config.yaml
model: "model that predicts nearness at each pixel"
dataset: "rendered solids tumbling over patterned floors"
train_examples: 195000
image_size: 64
crop_scale_min: 1
horizontal_flip: false
translate: 0.06
encoder_arch: "vit"
encoder_norm: "layernorm"
encoder_norm_position: "post"
encoder_activation: "geglu"
encoder_mlp_ratio: 2
encoder_head_dim: 16
encoder_fused_qkv: false
encoder_bias: "all"
encoder_qk_norm: false
encoder_parallel_block: false
encoder_inner_norm: false
encoder_moe: "top_k"
encoder_drop_path: 0.1
encoder_num_experts: 8
encoder_moe_every: 2
encoder_expert_mlp_ratio: 0.25
encoder_experts_per_token: 1
encoder_shared_expert: false
encoder_patch_size: [8, 8]
encoder_conv_stem: true
encoder_layers: 8
encoder_width: 160
encoder_positions: "learned"
decoder_norm: "batchnorm"
decoder_activation: "leaky_relu"
decoder_widths: [48, 96, 192, 192]
decoder_blocks_per_level: 1
decoder_block: "plain"
decoder_attention: false
decoder_upsampling: "pixel_shuffle"
loss: "mse"
targets: "nearness"
residual_init: "none"
optimizer: "adamw"
lr: 0.0023
beta1: 0.9
beta2: 0.99
eps: 1e-06
grad_clip: 1.0
gradient_centralization: true
ema_decay: 0.99
steps: 20600
batch_size: 128
epochs: 13.5
lr_schedule: "constant"
warmup_steps: 410
weight_decay: 0.2
Rows from block 4 of the encoder, named by matrix and row number. Rows with one number belong to one attention dimension. Each number is 128 + 32 x the weight over its row's rms, rounded and kept within 0 to 255. All counts start at 0.
# v: attention value (encoder.blocks.4.attn.v.weight, 160x160), inputs 0-159
# proj: attention output (encoder.blocks.4.attn.proj.weight, 160x160, transposed), outputs 0-159
v.96 [105  99 117 112 116  89 120 113 111 104 110 107 106 105 111 129 115 104 112 106 255  82 146 101 106 113 110 111  91 110 104  98 103 120 113  76 102 176  66 110 114  96  80 108 108 123 102 110 116 111 123 108 108 109  82 111 108 107 120 119 112  65  79 122 111 110  99 107 101 112  96 148  95  89 100 134 101 102 108 114  98 112 111  55 108  89 100 115 109 101 107 126  85 107 110 110 103 101 154 115  89 121 112 109 112 121 181  98  76 118 112 113 112  84  63 112 100 114 124  98 119  94 112 106 114 103 179  42  81 112 114 118 113  33 103  95 105 112  85 114 105 115 110 100 123  73 110 219  86 119  70 100 117 106 113 120 111 117 120 111]
proj.96 [147 146 113 146 101 145  57 148 142 145 145 149 141 149 132   7 120 145 146 145  56 148 151 144 141 143 146 140 139 147 142 146 146 110 140 175 148 118 152 144 143 142 120  99 143 140 148 146 142 151 121 130 142 145 147 125 138 146 143 129 145 122 150 115 145 144 142 140 145 142 140  49 148 149 138   0 147 147 146 146 148 146 147  23 161 145 140 145 145 147 143 122 146 148 142 139 142 138 255 104 143 125 145 147 146  26 147 146  91 131 143 145 141 143 151 148 149 144 140 144 154 148 143 150 150 136 107 141 152 147 146 108 145 233 148 145 147 145 144  67 144 146 144 147 126 167 145 144 163 136 156 147 115 145  88 140 140 138 140 146]
v.97 [106 100 120 114 119  89 121 115 114 105 112 109 107 105 112 130 118 105 116 107 255  81 117 100 107 114 112 113  90 111 105  98 103 126 116  75 103 174  64 111 116  95  79 107 110 127 102 112 119 112 122 109 110 111  81 114 109 108 124 123 114  64  77 126 112 112  99 108 101 114  95 149  94  87 101 138 101 102 110 117  98 113 112  63 109  88 102 117 110 100 108 130  83 109 112 111 104 101 176 118  89 125 114 112 115 126 134  98  83 121 114 116 114  82  61 114 101 116 127  99 123  93 114 109 117 103 172  53  79 113 115 120 116  40 103  94 107 114  83 115 108 118 112 100 127  70 111 255 116 122  67 100 121 107 115 122 113 122 124 113]
proj.97 [156 151  98 154 109 152  58 156 148 154 150 160 145 156 144  23 118 152 152 150  30 155 160 151 142 149 150 143 149 152 146 152 152 111 149 178 158 116 157 149 147 145 143  93 147 134 158 151 151 164 120 130 146 152 153 126 141 150 155 123 152 103 156 110 150 145 147 142 152 147 140  53 153 155 141   1 154 153 159 151 154 152 154  42 171 152 146 153 150 155 145 118 157 157 147 145 144 146 238 120 148 125 151 150 154  49 172 152  97 130 151 151 143 145 161 156 156 149 138 147 159 154 148 156 157 143 115 146 160 154 147 104 152 194 160 153 155 150 149  79 152 154 148 153 126 172 150 121 182 143 164 152 118 153  96 140 142 148 146 154]
v.98 [112 105 130 122 128  93 133 123 121 111 119 115 114 112 120 144 128 111 125 113 255  82  88 106 114 123 118 121  94 118 111 103 109 136 124  76 109 180  61 118 126  99  82 115 118 139 108 120 129 119 111 116 118 118  82 122 117 115 134 133 122  63  78 137 120 119 105 114 107 122 100 107  98  90 108 156 107 109 116 125 103 121 119  56 117  91 111 126 118 106 115 141  85 116 119 119 110 109 237 127  92 136 121 119 122 139  39 103  90 131 121 125 122  84  58 122 107 124 139 104 134  97 122 117 127 109 190  51  80 121 124 131 124  20 110  99 113 122  85 123 115 127 121 106 137  70 118 206  76 133  66 106 132 114 124 134 120 132 134 122]
proj.98 [148 144  56 146  93 145  66 148 136 147 141 157 140 148 138   4 115 144 143 136  21 143 171 143 138 135 140 140 144 139 140 143 144  96 141 153 150 103 147 142 141 141 141  96 141 117 149 143 145 165 106 125 141 145 144 130 128 143 150 115 141  92 147  99 142 140 135 138 144 141 136   0 136 144 125   0 145 144 155 139 143 145 145 152 170 145 135 144 137 146 139 112 157 148 141 146 138 140 255 105 140 110 144 142 146  46 151 144 100 118 145 140 141 138 153 148 148 137 140 140 137 146 141 155 148 137 133 131 155 145 130  92 144 191 157 148 146 143 136  63 138 146 142 145 112 151 142 128 110 135 157 137  95 148  78 126 139 158 131 146]
v.99 [106  99 117 113 117  90 119 114 112 104 111 108 106 105 111 128 117 104 114 106 255  82 122 100 107 114 111 112  91 110 104  98 103 124 115  77 103 174  66 111 115  95  80 109 109 125 102 112 118 111 122 108 108 110  82 112 109 107 122 121 114  66  78 124 111 110  99 107 101 113  95 150  94  88 101 136 101 102 109 116  98 112 111  64 108  89 102 116 110 101 107 128  84 108 110 110 103 101 177 116  89 123 113 111 114 125 137  98  83 120 112 114 112  84  63 113 100 114 125  98 122  93 113 108 116 103 173  55  80 112 114 119 115  40 103  95 105 113  84 114 108 117 111 100 125  72 110 252 113 120  69 100 118 106 114 121 112 121 122 112]
proj.99 [156 152  96 154 112 151  59 156 148 155 151 159 145 156 144  23 118 152 153 151  31 156 158 151 142 151 150 142 149 153 146 152 152 112 149 181 157 117 157 149 146 145 144  87 146 135 158 151 151 164 120 130 145 152 152 125 142 150 156 122 153 104 155 110 150 144 149 142 152 146 140  52 154 154 144   4 153 153 159 152 155 152 153  40 170 152 147 154 152 155 144 118 156 157 146 145 143 146 240 123 149 127 151 149 154  51 173 151 102 131 151 152 143 145 161 155 156 150 137 146 160 154 148 156 156 143 116 146 160 153 150 103 152 192 159 152 155 150 151  81 153 154 148 153 128 173 150 124 180 143 163 154 119 153  98 143 141 148 148 153]